config.toml
hop_length = 160
arch = "unet"
objective = "flow_matching"
adamw_lr_other_params = 0.002
Rows from block 6, named by matrix and row number. Rows with one number belong to one channel. Each number is 128 + 24 x the weight over its row's rms, rounded and kept within 0 to 255. All counts start at 0. Numbers have three digits each. After the name is the row's rms in percent of the matrix's.
# convs0: first 3x3 conv (model.decb.0.0.convs.0.weight, 128x256x3x3), inputs 96-119, a 3x3 kernel for each
# convs1: second 3x3 conv (model.decb.0.0.convs.1.weight, 128x128x3x3, transposed), outputs 88-109, a 3x3 kernel for each
convs0.45 103:154169176157166148130105079128120125128126124127127131128164185120123109120098082146111085136105098116120094100102093133143131105108105118214098122156104072099106111160134164173134154151116131164135138163138133148115138140123134134145142178163152110138159100116152112117133154180164174197134142147136144136149145140113127105086172120101136102109146157158202172109135114142146147127130124100096074134124107127094102095101096101112103121090093100118137112137145112111105125107131155137141089069083122110112112099140132123104139149134111124117166144109104115113096131127135146091117125105108128118120128105120118098148153123130114102128104107136118119
convs0.46 105:187232229129169155117148152125133136131128144130130126174179155154152140091101093098131157109130126143146137128152146098124136103125147132127159132146157105112119123104108166127126144121128134131138134134137125125136105116127122125130106105116175149128158139130126099096118117110149154129126139137123144114136159132160141140148125137144126128134134141149173171108127115088105115171163146135125124110096084139144141137136134119125144116104098113100093106099108088096104115132125093099108126155091127143108125138126144145130096087082113107103121117124129127141111094119112103109105108121099096099102092101094086096112097108148143134147147155126108110
convs0.47 099:153144127115115099134144143127122119126127126123126128116130138137144148113108123089087124151138160105102151134152141062092080113122129157124167086078121176137171133147145122119121099091096138134124154146145151160135148162139138156175118123127170137148140119152142149161136137130119139137160158166089095096154136133085071083055044053137132137107115130166171174130122114177162165062061066145148157140137152141136127128134146161171175177179166125131110119113089098063080127117112168144139140142138128130121130150144164170149097092095140159175096136123081129111122149137156157159127135142105123132107118107120125124115124126133116116139121112137099103
convs0.48 091:057100110117169188121159157127127129135122133135123132107106123132128135151143146123126160148159171094105112129119115155141158142128148137125127132123136169148125139119112135129120113114131141140137143137141139141143141140152136138130133135138106159194142152157150142115168148130130118111101081090097084095145136152102115121167166166110132137092108127146127119132126128152158144127108096128115104134129124088099085109122113135144150138140151133140146124142139116113103104113117101106095137122122143141147120126135146157150125109111125125124139126115141136118148133136116101118123124145111114129112118114120114120127136124098071064107102091107106107
convs0.49 138:099113103132127120171165154128130133134126124132132126129144148116129131131124157102095103111108110118114099137127132095097088081079066142124146101109126109157131118245149136176140137133126145188151127132134126128130074067049110104082147152158145126161114096131163135136180186179172173166107105103144198181110130114117119106130115109137112117134137146113079091133083103127094114128127126096102101107103101127136147102103116118143148089070086113111112157166155111103100090081097130137162161165167121119144113106142094070066116112106124122113108076061127110090149141097119140131130138133137128125135134131141151152185188179123127102123116114126120123
convs0.50 106:097101108086090091063091084132122125128127127134127129092091101085110107158190197161152149155112104107107114145118108116114117129119117107099122158145133142169180179170142149150140141154131146144139136141123128118127143149119094092092055073074114104094174177162182188162155157159206186188156137141119109100163151150138135136096073082127105101119094087107114104147166140100121121146134125120109083103122132131106102105123116113122122111116116138147133147158155110097116147132148141144157195166146216193167214175157177126083147078029210156118138135130187182154151148133136147125119119119119120107103127146098125148110130154129115128120104109153146157
convs0.51 092:125119136116110150130103138133127137130131131137136128137133159112099122135134147130147131115118107132133136100104072115120089179172160100133143152138147165122116122099101120114104137129127140132137129129140127124147113115125148129141081091101107117139131147142140128109159159164164172148141144138113128133095096084117122114169172156168184160077072071130124099138133112128113113104111125115120117143152179128133126125126113125124115111117121107103110107105111138154151128129118167159149141133140134127128099080075148141134101106111149143128151164165079129127134162171127112115074071087121106145110092100109098089120112123148153145113112110127127126
convs0.52 101:117117132141142123157154148126129129132127123123117127161135075114144141123172173148126134103076104118112128109106118123099105128112119159115074101099121056138163106103115119133134167178168142123123149150146158151141143151134055100105100120111147220135061132112000043098133150150132131126095095091130128121112110122125123140114133101156139109153129098109129121156147145132135127141121112124120145151144150137127094141149150149170160088113118115133134113106104126134123122129147153153157152160172134143143142167155139129104145138129116127127157177152125129106123107107092079080093096094092095117102102143104116146095108129136121107126136135109126148
convs0.53 094:084107137099113143116128152127129119130125135125126131142172185118152162090112089173181140121145150167159142095081074168150134180153142117182170128193151095111103142144122170162149111099110149161164133129135121131134149148147068055053131114107128114142120086114114110118104084079138119104142129113131117109142130115166153150134155157123120141125134158131136132127121118116116117106096133085087094128110113138142149130130129133129123099114135121134135130136129155150135139129118153144133134112129162125117174165155170155134149147131123105106152139100132116092125133140117100109144146136151138127106107105115126116124135134139148145129136143119117129
convs0.54 107:129121090118108082151146107138133129127127123129129134125119111128136177133143174108122104097102092155165103111095110135119105113099110091094058135196114140193115125120120136118118112102111126127130124130135135135129162147145107094124113112078090107089110125107128147139130131121124125123141135144137118151130111121133131157131156128115132142149138106133145133139128125122118112096107138120106128087073096138148141127129115111148114146145150118123105121130121141145134118132116137157104122100155129114139148124130132135113149153117091111138150128123109107126129135176126119129161126156138117159133126145120123150131140161119128145127148127108123132
convs0.55 098:140126124171170162075087107126124132129130115125127126097093124119118147163143155092101111134140144176163167090124136126138149092126156125118144063099133130122151080054067122097109086073090123116119114110104124111113118117111145162168125147193098094116118112104169155145126132115122124108135126119124122093115113096122139132057046057142135154107111136152140145154154155125141141085106110121108105151136131125136128122122132138141153128130155093099128108115141117136124130131136148135134158169179157162170162132142143135137074052054093078071126122133132133153115130141147163180139135135107104092158153133124129137120123116134146131121117119115115109
convs0.56 097:155182150152157122122119073126134130127121131130129123135141140140129125147120111117104089126106101109111097131120118124129120126132161145108088143105068172127097131130118146151130148162145132140122143148137145148137108080068160112091131106098131098110146118119184157134152153127132124120111106098109113119097117111114135126157142143152130134156113117132123120117105111131106125125121107116117120130122158154160128152167144117135139142112120148118115154140125135131148122128124095119138141150171158135145120100105117120113121113104108114107125114120145127130125107128140102125132110108100084092144123132127114124134123122110100101143139143124111118
convs0.57 094:137120104131129102145120100129124125126129128130123122092080118106101139087110133149147118107122075114122079108103121116104097130142135022020065015040087057079120142140117196202183166148132110103102106110103119120104110118121127117097150130103232196165207172159172138124170154149151127114119117095143140151139143131113123109127125112131121098167146132157138153126115120150140151105115122121125121108103094127123095150143122144134122120130131117130120092099097141133124131126134115109106110078108139100139137124172133142142131133122151130123156141151144123149188160174146129115178154147169156139112103117154140143187165142167161178149146149164149154
convs0.58 095:142143133147128129153123110126122124123136128129125125133145161117110111140143161147135113132143109130149127094104115138145148118137152085134119095092101101082083123133133138154151122138135117107108115111106133133128146146128127134132140144158141120143161133170170106132133129132140148153148138134115128132144158162140163159076113141128135137127142149114119142135141140102101114129120110146144112119132136140122113142111118129129130123125113118116100126121101111118107127114116162153153144132116139123106137135118151155147141131115171127091081069103112131137111131134093116098075116088108129101148137118135136113146150122107134113119132114132146103
convs0.59 102:150147125135136116135142138132120125134131125130137125127114093152148121143138130099129103135152120148160153153147145146153138143149136080165132102127114082089105120143158120143184111109145110118112111113123119120119131123111141140126126129119129125065142143109138153129108113114103111119095099119118116106133122119146139146118123148130123130114116126111125127143142148112117124099116106097106096089102103128112103118107096132109095133150149140152159114140150132143128144149121132140097145121074104113083099115099142144115121131106113106099142129119162126119126097122145130123149142117131148145147143127139139141126122123121128138100116122114126132
convs0.60 132:119118114110137140142135120128132125130126132125123126138116054110117076125138111213181142138115098152131091150128158166152140149141115120054023166110084180105099150137140132120113139125108129123119132131117131122120134136114088107124120119110069186151120223213053173182104132125114133140105120134138124121133126123153136110142129075117124130143137112130149156120150154136148147170159134085104078103114104156112102164102073155109099131154150119147162146161179119120132130145164135157154139133148118134142119125133109142177141115115107119133169147142140122128144121156094123133116119142117136140123107103126118111128115117132135130129130131131139147
convs0.61 094:099112135129135150142132124135133123130145140124136129075112079115130102108125123137097116106105118128127123141164162140137146148141134109076070151110100152113102120126111155159147123127121150144132132133140108120121090092073099101094127125139132151134090092093129129111132138153139144170125140159131135122110110098090108107117136116111129125124116141128176179114129142127149149159165153157142134119095116119115124103103100099095106136124105136132104143150124144133130144131129149130134193195126176182125132158122136131124101094091129104099111113130119106128126115130140130115150132105138144138121107112118098104122119125103123094102110098084102093
convs0.62 098:154156141137131127142148134121123118128131117125122126113143136130111078112110097128120104156149122110111076101098137067098136117109130085123156122114116108080077104118122134130125136125123129130135143141134134127129156128107131131112136147146110139158101127132104118120113121136125130138116111121122123125124118136128123140148152130138138120114154159121141149095110112119129151153143164115132131137140126135118112149120103138121120123125128112119133102116116129120106146135137141128122132139134091116141107126177117134141126129129123130144100134179124128147140138118113117100123123132159151130113115104106105086135126110142112078132122102143150145
convs0.63 092:160133087152147083144118055128126131125122118126128121143141088138122060127134099140103074157125115128121129127108106112115102128114102071128108084136082168187139172176195159162197119107130112102110126119109115109113148144119144136124144178198109140095186197142121160120152137117145134124137121117157146141117117135129130132161108059193138103148110076123119120149136154137134158129126108155135103126138123138121128158126113127116121129153168083118135100141152161144112115111108099111103168165128137170117122150107126129100128097094140113097110098137124111161128127169063125135092148172115132117082110132078098142089117155131127130135127113138128118
convs0.64 104:110124132127144158113122123121125126120129128126132131118120110095096089153156147054080092096124126118148141149153150159158150114109104170171180163141130172176171126117135161140131158162155111128134129133131150133134100109092154143121136096050172178192164172197129138158125113102165154145151150144109120121130139126153137111096100080083101074099116113120116124122128130109091089095114087143157154118123101090112108108122130115153152165146156116102120101102153161150131133103074120104083147139156157163176120125145113139146119128142086119142153148119146150128160161126159161141084075054070092114100114115099105114098113119130137144114129126121143136
convs0.65 098:136118112145131131126148169127128124131125137131134124117124153123135146157155151102113100126125105129135141130102099095064056105079078115135112154156141168150164123110117135121130120116131131141138134143142133145142104127120145138110104111110157160156164186180108129147124123119140141149140153156156133149155109137128106117110098104094097106116133155131102109155151164118128125133146142145152142139135127151148134100110093154160157121130130132151126116126105116103124129124138154155151089113144096143184108135148148143156159160181121132136135146117170172147095104089143149172096101109108120114129112112129120114124136120171146139168137127150115109
convs0.66 100:146123107134099098163131130124127129128127129130124127104098110143123134154143127111118116146161144106134110102119100117116117156124125124105127066088133128139163141132137112093105156124131131123130112112113113116121172151140161125135108098097141088079145109104103084086130138147126126145122135147111105121142133143098093099140132153114104136078097114138160147134135129140145138137151150148156144170176159106107112119122117137136128123125137109107123112106116130117126132143165111116119120123092138103070161162132111112114081075082157161187126104119114139168069123169097091108147118136158145162146157152127137127118114115144138124146145131133132123
convs0.67 096:141122102138156128105130108132127122127122134130131129136109059182112051157099056137115115199128127195128124111142159094122157114111144152057091186101093173102097142134145089098088088084083121114115133125118148140143148104097167139097079118127132151161162145147163129145125114099097102086139139113130116121130130125142141129216155111154113088114105105122119124121109112123118122143146117198161126139127101181152132165144099145113079124131135101121146115132138144152164116123142113125141162148140133120101147115099136137115171154140165137113140146151172133140133114105107125111055132144120159161112112119113124145114113136139140122119108109142144125
convs0.68 083:138166188091138158102156200133124124124125128126126119110142148117148179169187195095127128148143156143131144125109099129128139129143155088109141130123144204153134099100116057050071099098121118134140115135151123129133139137131199215218064085098118102115111111148091082137107100100087083083082068085133106111092073085095091093107124152104132121066073085111120104113123101118098098033068125097105158125139175134112126121099131121110106136146166163169182129128146117104110117117097163158146107150130110128124114132108126109119123117127149143136097113113160138126158153145156153158121117120104108100122123136111127117096099104126107109108101120112097099
convs0.69 099:177156135121116109143146133133124121126120120126124127161186171070090094125146130071077113123111146151124120094098086123129125097094100131134198099099125127139140133134130111122111112127120120116119124129121129128129119122112115110097099099101185168131139132116134125128110117115116119119147143143067076073152165156122106103143141147139146163096109121135163155127166155104107089116108114138125142154148170139143146122117104109092103103108123114115121112107104109113120151150142131121099103126087118138112154166143139140148116135139086097094116125131114121148093103132083107111144137140121120125113092111110113130113115138115133138146152155115137127
convs0.70 101:141113125137110100171157127124126123128121123121128124165141124115102094140162166104122136135168161119157115128135144149140160115127119130090108145138114101118091128125145133122129123124131143125142143131146136142138137104093134116091121141146167168084180183137144156136114106120146139136128126122070063054094110103068084072134110125140132139105095103155156167114122131160154134135143141119132119143146167138143156150141145160144146105115140115115132113128115178160170110135157082119163140164179138136159112124151127121120164159155138135126125108131139104121124079120175162149135127137147134157135148162140138163114136138120121127101127133090114124
convs0.71 095:085115123109128126111127142123123124124126127137125125132138151124124131124113122093103187092115173113149170105121120121137143116123119146112165138152162119182104106127133117120137112116134127133119120117118133137134070109126092075076119119104083130180063123154086144187111106110129126113134139132053066060180184162123114098142078130130092115084098126141127153144135154109101133137133132167151146157160159139152140085088081174162156106134139105130150097100115075109126158157137145142118092145166111143141103115126184182176088095100147167149141136154106120147134136150125117131108113134112141154129137146139132147122131148146144145118135137116122134
convs0.72 098:173192167097111100133144146133126124123128134122128132110118134138129126095115124112100123147109131139097138122134125114120119119108102137106184128086164106082156141131124123126132123109112107105128114125124111115113157152149112122140144143143058066141102107150106113133145143148141145137131128132118142124099090102109110115143125172114105118127146151145152142141156149130140126131120112134126112138150137146145146137123104157156137093118097114140108129139129159145137155126111117122139123141108073096082150163139120110108134128135099108102148185170110112115094130130096105108142142137154134114105117107117113112131134121132112108158143143135113117
convs0.73 094:113105113140127129120110099133128133131131115126120117098108097076079055106136101100105157084099137099112141110138135137137121129132128166131148154142145147140152126133128109139113095120098138143137128136144127130134159139126133117091123154150159084118145086119184123131119133143143144155157159177119107099167157135125120119133097130119112128119113113124105117153131163145122125128150130143165140107124118110101102144137134153160156122109114096100107103105116133127131161155156101106110150158124144145133125111114139135138096110134130148164106125126101140138141147141111136140110131127139152128126121110124107103141143126134135137133132144125108127
convs0.74 095:070080062140136132110129152126130123134139128135131136142137141106097124153151137122159169141128147107120150125142120119125125100106111109098124065081105114142169108111113123097113121092112122130121116108107113111114064096119136138138099104076152131130152126140123124126105107129107121133087100131135114108139118098094097107085088100117128124140148159092077085141133124126138139105089090128132142130132123148137163083085108078077094091118106102135132121144143153154150148146138127119137147163165134124119157150157118118122122133156084079079159148157156135139140137139111114113075084112103100142129121084119107076113094080147150159157149151156154145
convs0.75 097:104129148117144151117131140124123130122119125129133129098132162088121136093089094132139169110121139124121127157185170118154158107149163099101164050048133041088157112117138086101117115114125140125140134130141119115119167158144071068067110122106134139049132143045144145043120125123116124121119127125124115116120125125146135111060083103107126126123134131154157153117126132129135156089106097124124122117123115094112142101120148116124158156134115136113115142113104107108106115115105132138136119134162109105143096101127123121134113106116109103102142143150099102103124129113151158160141163137149163139148147166151150158143126124157161133141128120118115091
convs0.76 096:100116140122128157108130157127134123134117129124127126156178175115131121123142138153089097149104118131114123069073070133126105117121112191118146185114134152108144109105103144142140146144136130129146142155159149156159083085087117103102150151133119107139125122127170145147144153151122138137144150154105113147113105116154168157168180165078066063136137144101104095167164151124132111170170182114114104089092093053069097150165167124134140123125103129129128128137114126119127110107113146158161161180177137159158110123136116102109092087085127116106115109091148151150132140131105113101102115129126119128118111115110121134105110111154147125138129114103095095
convs0.77 116:187192195121110125118092104122119127125130127132127118171152158136132127106089099198145161106088121089091127115148149163156147161151136043111185131141168201130105141140166133127151148121118114117131117124133120118117137152137073110151055086121149104059206157109202170128122133140113130139105125134126111124135123137146120118125101072151146146063058082124141149121124135132138138154136110169162128127115088143128115113123114105121128136160175146134122162154153132122137121110127149140144101145149087101090129137120090085084075064050062084097105117120095103104073101084080088121135108113106068080118124131112110119115108107121123132117135139141151146
convs1.45 097:127124118141113156120136119075121139096128141133156156119067095118086112161130123094097136095089068144129139121116107122140115110121114108118112140146134125101109107175142106150130139141139124158132119139113128171135083118112132130156123160166080119110102148157114123135118201122158184134154122191143229140119176123131172158111126139129138158140078088137101127117083098156107097122138099121109110147160159130111123126139156129146095119147117113141143144171154153174166113145116110194103138140145128147127137150159155150116163150132093092094130083089135087078135146165154156091153185154097102120
convs1.46 102:086104067113136112129126119128145145115119131104080105099097085113136142128128114126125121139118115104103087137148115105099110099147113103084133119138157132162161132099114125117131142135128126130084132141119146123127163177161151148161140140144096107119146127131136104113142162163102123147129130154098105080122152158131070100081080072143116092119143138124131097154128130124133132143124091132119113125136121191229196119112102149134149124187167105119129104114103171151133152140146130100144102169166094127095101112111139120125125101104159159158106073084155126117170114141089070087112103106112087100
convs1.47 091:147123142128085139124062118142168130138155108144115154110105121127102119053050101125116138132118115171109132129145135095095122130155106148129152137123118109119132126117129116117115140146195143137134124123121124075104125181111136155109172172195124130120124085126133108151119136116104118117141116128073104117127116096116139127118089107150115122115078134123134130114122111109125138150163139132140112131133158150144127123138153155129111115115149136143132148179163134145143112115124104127115124138106118133124125098106122156140102128142124111108160134157126123147150070091126135116095108100178184217
convs1.48 104:151127141144158142151134117120154157130127141082130094175168158152104099101114098117117123168204172092084077146142140151142075121136160141124129112142106179152152159177124131100125167128127129142118137105117077154138127136123131112121116129125090106104177147164133083133134136138078118108117128105133117120133155120128111118122106170106128157100142143113116128184151103156156167149167186114139170098119117148134118155144139164152123152168190099117119118117120130159128071101118156127167138140146135090089120155118086099068081066050102143132113096093162171156105119089139107121100113136132124125
convs1.49 115:134095118158153127115149097081110110128142113127105120142151133155177160120144131164194135092107123092047119118133130125131123136149125101106098105052089141108117084075070173207142128131106149167139081089093119120100112097119138178130102138101139130125126085098133097129127109159121097114113127109144165157126107129131126161163186132104113109134138117133155114129126139140139146121064097134082103137109118151201141171170146134140131113144107151162135151127150116081103109115111108108107114091111131088113124114131107111099133095120117104163105107112118091100130093104135129176145123170096102125
convs1.50 108:123122099100112149156123149085089112157160143124144193125098115177159172125113119140150143131071118145108156128145137095124132125154130186161150176142133140115133085115129125125090139179108127126136119142111102133132155110128195133131155131112126132154110115100125149124116117126131140135081132141149157147172190144113121121129087103149166154146097087145124132130132124134143144114103103150114132120107135119154124122174173108147120080080105126113158143143169151166158114107084140140104146169118162159139140140141188183125098133129105086124147167155128082093155112122149109127143117098128073119
convs1.51 111:097114098113131160138114128151140120113132154145136104131142106129131108132161176101131120156107127123094112152154130157159096121131126139118113112120164145145151140144128121144083102135088121120097134126154074109117120097141159128102166132118119088137093112091133138135115077124152151145123146113050085109125101152147149136149152139091103092118117123169147152175161149126112125127106124173132124111095107153119112170122132120128167128178112142148092104146108148084155092125165167134157139138140149164109110097101143114112134121166134125132119109094127126122174120120122133157140142122151119118
convs1.52 095:101132123134142108126109104131118122130109118146077104164157126113154150158121105169155131204161138107103099161113149179073094154105124102108108109129151120138121110142131114151159071112135145147147097050136183102098117129154146087162149088110173157131110136112122135121156158132148113112088085084142116105106133098098125153135130148111093106122137155113126151140104122156152097125153113085111105168122106139145133160163137146137097162139111145124099100157126133157127117150116109139173130124130119121159141097099172110118164121125119138124107103093116102110077079160117125108180153166104095131
convs1.53 082:121108094145120120158123137133109145070081107120093118113122117113104095137131134124124097173174145139116094143093114143092123100096101092109103119142124136145127153139142125108146131117090145114111128107093150125149152115138112090143102096129102104110133116136095096109127101074172139111106126108155110112101083130109090113146133163119121139139147152119185127128148092086124102095116134078089100113102114122117121147129150103118113112060059168126128128099075144114151109137126094100149122112075133132116140132078106084105159132133160142137145150149114130129119126100073141145125193156092155139
convs1.54 115:116136129165112150128093118151159106138159173125142119087134132163189088082126148131117118093150133118135149145116166105129116149121130086117095164125142092119124115162142118141162115163129145154148139155084118140147118141155133079106127132125108119143130141168128170123125158116137146134101147135128127079091147127124126135147126139096110073113121169128128110122105102127106128127163114108156136115141133124132171142172167125136134089124147095166197137148131102131131140122178142153130117130147140161157104141125123108158066124077121114119154140132114054150186119141125139166132136124127140136
convs1.55 106:144126112152121083111130144118143120119154150117105111133117127105072087114107112131155138144147130138137169117152125179171143119114099134121093107126125095085109165160114137193139106128075118121155103085082164138151155160157071076152098112128120143112118123120112117118119137108136091121099103101165125062131187154105154134147119106133151164144131124095136121130149153151080114174142138080118132121127138090146112128122165116140121105143098124164154115102111079111149144140117130096094139126118135165172104109101090119165139072088133130114131127107102043104146100127133111132152118116150120118
convs1.56 106:130137137112103115119121094092150157179111112171126092109112126121139136158120132129153130128078107089110096134115071140163117121138135105151105176167122183120079139098083161092134133140127124137139120133163115114114131129139082086109119178124103112129099103087128136130128118125140158131075099129123120140162219109139152128132158161108110120133116125122069107127161158110104124126124148130170091130154137128117133082095133088139128146123075136166099118152166160137118132180132117179141154162134100071125160149165169130130085126090114135134100102090111076116117093140131144129122106100119144133
convs1.57 105:129121132133123164139108155135132140102119122084092131070098097117137135112162140138117130143066120085038132150131140120134153137123141092115119022115071084071128137131132134116087128161120095105107102103114103151114130146156145133178148142150133112107123118109114115138129124110159151136167152128124152148046085098082086108106144148119125091121127148128128149101114119126140151126124135071024089096103115141116122145120139182135142107132112074093135114143153123120149095094101122143109098105135113081148152144150126094122109080149107136130153145114139113129133146121161147137119117132164125148
convs1.58 103:107145156137176149130179147141149143102145148125127115099120132113118139118160123148122135197137067135129129149123168127120115131161113128125140123131099147138115138146115129183182071144111135110119133164166091089145148136094185160132168141134134082121170155104149125117137117155148115095161135181124138122180149094140083163138147122143148182138137133152097123162095103150131151145129151184207151130100126118143132145191147101102130119140133174127133103113147112117114144175069112096099112107153150142129140137133153153128196179154119110116102092104072119138074115107155155120119118119125141136
convs1.59 103:126152137139159161148142141153089089163136187130123156148190169143128155143139153101124138085115100125122132119094143108153108128118101147122148086154153120123138144103116124064099132125131168131133146092125119146128125144100130139186099122117163139112160146145137152149155139126119125119108112134136100128080154123092101124186109123163120173143133127141134122113090095136121126173176138163194141139119156112127134137117097123139115098158139151154121113128140074124143114094104142138137098102114125157128120122131104142148158138134158134126126146153156080144156107154129125114118171131119107118
convs1.60 141:153134135124144143126132149117121120114083136216151095117113124136133106133130121138087130137137144161153041096116131112135137088103079108145141100123144118179138137150131124113136206136163110134133137118120042087136111162132116142116112154142143155120103089107184118119101095136093124137135133126129137125096121085135135101125123165110117146134114175127121137133116131123109131116168133109146112102119091118151121110115112124169134128114140112131141139131162113157119124159167096136076119115142107101134119132114125094147152131135033088182105123122116111131085096107159115125156119144188120126
convs1.61 098:159146117178180137138136129106148087122174130143152159100132097124141153154145154121118142095118149137123132153115126116123141133126120114136178113176176131163110113083126111096156105098140109115089131169139163147150109134146080126121145139173109150135104144125135129145131114096110142125137174118146140134136162163109155145138139155156169158148167155127129156145157125115138121087108108093128085110163120108063125106104159142129167127130119110115139111161109137166148145124144109129086099123103115125170121146148127128130056088103106136111139171157129140130123092156096156105100122126132134153
convs1.62 122:111138126157136076173118092123135105153123150139132132127125151116129099116124148097119146121161149139121090104125156094119135133111154101130116142107144136138136150113126124124187078120132141144140115104176088121121120124136129066111134113121091131164162090061167112115117132136117135202148138116113135132140145124122136112174147121074119087116114123136149131087136127127133116146108107164122112135138135156111125075166156094131111151128113099179135091130134147124100066123212084141157109128125121172205130135157153146154039113089099124148164123113117135175090130174149116123099092105106126138
convs1.63 099:147130086132112077117108105133114104108105148130121126139141138099099104133129119136161176122161138118138154142136141130111129129123142086110124099172192119132169146113098153130125124109132113137140154153112130149128129099100100124128124136121090121133119144182088120159129148147105124160138119160091121113108133167166151155175130115162148110141114094116135137124127124146120109090149139094127137129148122111146143125160157121120145138150114204207154126118124147152148150156138123137122127132135143167180109100133142105115104123115108138127097133134086112126148143140121103154063050150157124162
convs1.64 087:080065103179114128125100107092126134149129103166126110082118115141122129148134136107137144129127117134146119131102110118124132146108116114135141147102101129116118101087135112120148154125162152150172137165148113107136124100101109110127107106132100090152107095118142110142081102119151139090142150134144120140124115132104121099127121073151181144158150122115111081110118120102125146159104130128141152127112106095106154217157112132102107147161167140152113151130134106108114124137170143134138101090109191176172107112104104135115093158174158146128145138116139102114144133163123103114132125155141092102
convs1.65 104:127113122142117100108117115136114154124121093146128132114079110109070105148120104144100090114125101153166120145106145105122125114112094130122103110146040136132143142134117134201121132102112113122118133079138122138174162122112107106100136137149131130113101112081147115138099096142069119102152115115107088169183111171123136101131090119084106094134119106132112119105079099151126136123131125167169197147129130108143145104129161139147154123164170122135191139153111112109106127131112118158103139149145103061066113094136160119137086102152132147155101155143120151129095118123132109121143185144109098114
convs1.66 102:129104171138094138171101144122133135158138109176098086115099119094111113142137069120136162102130164094114133153126107127135112146142139073090118127150166134139103150117174160108158166124136136147111124132122109145131093084088144152141105137128129166126124160108121119095155152133129128111118120138135148142101114150107108149107133128101091127142131147140140123143198183124148159137108111140122110118158162138124131141131121127132147122102114122130152070070158128119084141133144159128141126125117122121118155132127140108122116092119142128148136156111156119099156099080153160175146136112112127107
convs1.67 103:100132131078129127112122141157152113198181154161138141118130135116133089128126125149124129153152160111108123144150149098117128120122110124122098188156114145130126133141124137123151164139135122146133148129117136126090157154168202156087191144118105130097168167147160150135106107119068101147147140133136137100152156102139110095126149169115140173073109125172141146050080096124119105154164135155160141139119094157160180122155140108097098132155124090154142090126093145123142115094079119129130103105125148126179138135142145125119083123117126151130095113172135121159109127157166154161124088106144137155
convs1.68 075:081111143085102123090106125146130139088084097104100088093103138123101125145122153138113101136108114151143141101114125150167199130133136123115117108098117135095096090109100120151144084133144135142159127136155094128133150156152150135131138151153087114114144138122112093084129119129110103100137139172118120136119103098125127140160138143140111083143125129096107132070075134147130180125132144124120154126117154131137160105128152111141153136132131143159168147148164133133112151142124129126089138136122133132116150130122118131137129149135126145117116144118047088093075101100104137149073112143094114129
convs1.69 085:132135142120129157120128123120195149105130151096115128123123153094130160132124121125119115136148118091118089107110139115109136158139155090107134114117162114145131111091111146111124130134138144156111139137134167134158115130098132122105128154130120126133097071082109116129089116120169157159168147145120133144118161180138134143121091126165120121098106117132135117171156158129112103101156155129134133103106118143091075162084118125134102098101127118083097130141141135159149101107126148126144116134133110130146130152142138152157117120132115100116123130097133143158099105125111156123100117119142129147
convs1.70 105:138182140131132122140108075102098091130168144127122152126128122083096134125132135148099093155126103118127106136106159151137167126124117146153146151164103135169142093107090138151153136170143103131132134207172109128116149147132121085141148118088131128094106129132094070104103126127138126094142112146179170113140122066141136128150123124157136130157121127144122137128124095104084107117126142151126124147146137143191161105137158109108084123150090107144058126179145123132153124143155128143121126095130120120150102102102160118181109094118154115155128139134137138135126091121146118098164129184153110153
convs1.71 101:116124108139131136106083104078123115060146153116113114128107085148193114136146145108101128151111163090101125114146106128157156107131137140129129093147127136136177124131125130122136105130092142147152125137108114145093163089124105111121124140142130128115090129126121138111124124136125162104142181150130118110155123151111085138121109104121143133141127102150144089191164154114107089140133133121101092124121109123126108146124122139114100126136158168159142128113122087180098165160133153132137118142165105152097109100139098141146138138137190129147097160146093177156150134142137129155147148125122151104
convs1.72 103:103116139158150137144172123138151118098109112140149164125121132097089105120135131121147137123137100116118096114165175118141096147148144126097075131122125121092144113109123109128151167182168140174116103140140126156138102144107129102084106143108104118125133102089111102087120109123148136172155150169153140115127141112136136115127108140144101117119108121141170140147157090142114157130130123138122147122124139150121114168154145140133118123111136129154144113126124154095102123119159114104128146188145169158134108109066127119137119131143129121119136118082136115126119140145136075154108079150091103129
convs1.73 105:135147114132175144145154125133151137111114150135137148135113109096132055134121114133148125123136136092104119118089145150166167122131119145164123120095129142109132125104091153146151150151125121107099178174161129092075137163111093175148124149112114116103121105136152174143130145138188138173132114117133138153117194116093100155153143143149139186137112120116136142078072108139133133143174152150161130107119170140133085199200160121134117132123120151180160135136104101103151132160139132107122122125090148121153130148130129103131157133096128113091121128141145148151140149134175136173160145143108065089
convs1.74 096:093126133117126160121115126147098127111131107129086099132136099104097132154130153110089100142101120112159133126117138089112095164138127140123135156099081149128148129134118119120087110127096130173156125148123090102056127108114164121105131155112130133095133143104134156162169142177113130113157174142136137123172119140149073111122091158145085148137107137125137130100139122129106112109127104089136087102127100107139179118111102117139096131115120100130103104113133130124128131138134094101107150120141108122148176141174148132140078153154147132135161140141126126128143110153122144091120153108131135129
convs1.75 101:146150108126113111116141096155123124127099099131109120107165118150139090125137107129154137147169115151183098107113129140098160159138124119127126125109138161149129113143130137155124145172124165137111184139122148126113102117101141176139099114106146134121120089102157140154144177144151182169134179134152101079124121138131129103121125139089143137167128148111144126108096103112099124135143147096090105142154159112145108135173100078116075139121128101115098146142118125124115110090128124139133145124160137114139164155175152132137161096107187143142153192160147171149132139124118139141136146187158094119
convs1.76 090:143146149101117134097128126146172133113126114179158135172157173103126119119123135115128100132151133143125127100078080107104181110128169104121076112107100100126077112116127166183181140166164131137168111115099136125122180134191091128137094126133079068096148132161124114132108127143104102077151143123148142121134111111126122119101110055129127086113151108139128136149120101143161133179133141155128114149117119119117117133167116102139102109102126139144123140140124097099114111144119151165147171135148133136162100100105140133194131134155125102146124186122131160164115160151146209192149140114137128148
convs1.77 118:120142128135098144157106164151131144104135103104098130163207135113113128105051100154178143121127099154189163121109128149139127151119094137155124103123134118101117148104112142185138105162170132153119123117133138087126168138121122132112077107143118118157115147107134172157149126121139139097146127146108090097144143124157174132167133075121141107103087121130107120134153165149130126151123129137116138137103137119075084175148118138158128098112146162152133146167140140137151178157112143182143111097110125178111118151133128184126128113143132105085130147114112144136133145129148130145159168100147152150